config.toml
horizontal_flip = false
lr = 0.002
steps = 12000
adamw_weight_decay_other_params = 0.05
Rows from block 8 of the encoder of a small image VAE, named by matrix and row number. Rows with one number belong to one channel. Each number is 128 + 32 x the weight over its row's rms, rounded and kept within 0 to 255. All counts start at 0. Numbers have three digits each.
After each channel's rows are labels from the 100 images, of 14848, where the channel reaches its highest value: "strongest on" is what is common among them. Only what is clearly more common there than usual is listed. The data: abstract colour fields from 500 small random pattern networks. In brackets: how many of the 100, against the usual share in percent.
# convs1: 3x3 conv, stride 2 (encoder.blocks.8.convs.1.weight, 176x176x3x3, each kernel summed), inputs 118-175
# convs2: expand pointwise conv (encoder.blocks.8.convs.2.weight, 176x176x1x1, transposed), outputs 118-175

convs1.169:052107173119069143142159132175123120146171168168133154119174110116118094134118109110083102073167098114124183165124152042121054119132137125121113119109114149131194131110119097
convs2.169:118156093132156108175150120117117142099122088146145151124131172130114103160116121180141084076096120139058125108102176160152137128100138134065127103141087172161086109202121075
strongest on: fine detail (40 vs 15.7)

convs1.162:105087098109116146116083127181156184107118111161053089170100132074111128104196156125162096129153076111136094151152101134098110171171183178109054175115125051098120144140143074
convs2.162:144095166145140210137157116144147107163155165126134133121111100146121147088182139100154145114137119165174181125155150144136160190129129140082149060120128090088165077135187147
strongest on: fine detail (43 vs 15.7)

convs1.168:135060157126142135105124078121143134086067101117146187128146091167188135151124147119102145159091092128178153152108161103112112144120107130095160049132192117124084114119136122
convs2.168:172137155095151092124076127161140238110208169158092131136110111111100205164066173142121144122108123135097070191229151126153088119117093131139138160121131147105115173122168108
strongest on: mostly green (38 vs 13.3)

convs1.143:139157129104094134124089126097146139140073117128065158145135097128129066094138133142130122177060117147098130128128102162181122190129181186133104131147052056146087114130150097
convs2.143:111103129124044119210101096155102145135146093102165100149166119119130084111110150134156114147168086114131124112127219169161123183186137185147112111132122121163128062131129141
strongest on: mostly blue (32 vs 13.4)

convs1.5:082179144113109121120139140099105095152149109143085182138183168154117157145085121128105170065176129065141125114100140127112173101134087142169135101082163192130081081108138168
convs2.5:060151098072091089130170089135150118137188164123143208105102163159146117118117132044174144127169081164119180091197104136109172112157118193108147154150101100082211122101117108
strongest on: fine detail (50 vs 15.7)

convs1.105:168121140149117158194153096129175079126092127117180171137135105165133161199053135100143100107166113163110166138134102104120136131116167129115102111152125147139132088158070116
convs2.105:119117131148078108161099144109126139134129108135118134071098101183149084170142017085112141107134107097137085118113167255069143074133123132124142109119119103150163112150117137
strongest on: mostly green (32 vs 13.3)

convs1.120:114130145162122110130170129071133117118204114164110101139110122111078146153143090120110070146107083255090105186154101171140118134188126103094140147127141133147128145200175112
convs2.120:122162088147131169133089149143086141125129182081119087061187159200117144159059186091104101155072143118120104146135175125144128078130135113199121122132083149088159116102139124
strongest on: mostly red (29 vs 11.8)

convs1.72:140164183108175156174127123105117137208077129109123142127131128167128095154170114127130145140078139106129153113137046131122093176127134078149082215155126162149112143130133108
convs2.72:114135116128153116089133096119122065134111154102128126156127144083136130160154092142166116103058156135087149100153124162130191107126073099131093125119107125118102213175096053
strongest on: fine detail (35 vs 15.7)

convs1.91:137121134138093131103157120124168139080105080177094109128170136075123076116165124055167108116106098117156101147162142176167162132174225139138166103113082104117179109157143118
convs2.91:145145153163114099131126061105077127153151145078129123130130116128105095115090103041186135114114141146144138139145121155094117170107099110148159133122144104116227148094138093
strongest on: mostly blue (31 vs 13.4)

convs1.6:155136054098125181156105135141140078162123135126100177194125110149164127174131094142093130138120160158175157155107083119126082094053129158103140144141131125087186130115211122
convs2.6:094158128129122182111132119122102121148142104120040181230128127074111133160205111092137151182109153134113113133162133114133158107127139105097108153103126122147159106078122164
strongest on: mostly red (28 vs 11.8)

convs1.172:111112136113214094090145178218126135127198112119110184048128147138119095106144120153103130126083116092127100179165164109109120144081089114036148138131110111146136102107133098
convs2.172:114129181092130134170116120136144130168143181168117130074088079177122122079080154092125157109104188138185130124102107114071090137088120071197128101132100091077183156116157084
strongest on: fine detail (39 vs 15.7)

convs1.97:147153125086229128122124156136143167085157154141090167106108125075146126099124084180162130147100079133146072112145088141136104116132185144129136149120066171155162197131157181
convs2.97:102136174147206080216118180123134120119142147146082087124092076129140112096073162120073168187071109119125138140129105160105129141109198144109148217137114137118135148163147144
strongest on: fine detail (39 vs 15.7)

convs1.18:100108160139150172123108080124113172133152147141102104150160100182202163141118163108146132133152101221151120148110114150118141161115137126180181119117119118112158138130095110
convs2.18:177076071119102100179092105159101100211103078137133079094137197154135176192091118127164102137132171110149136138137100121097117148113152094131157099138158055177133183081171138
strongest on: fine detail (36 vs 15.7)

convs1.12:134119164053123133129163174123183078115078130168147138165151150166105163169101121113177155078105130125135136058125145127158108125116158173118160126105171104074195162115105148
convs2.12:164150143107127113124074128145095116120145095142181076139136094101200068093153173180121125107089107100134138118116072140110121144163118143137123096128145136157080159145181172
strongest on: fine detail (39 vs 15.7)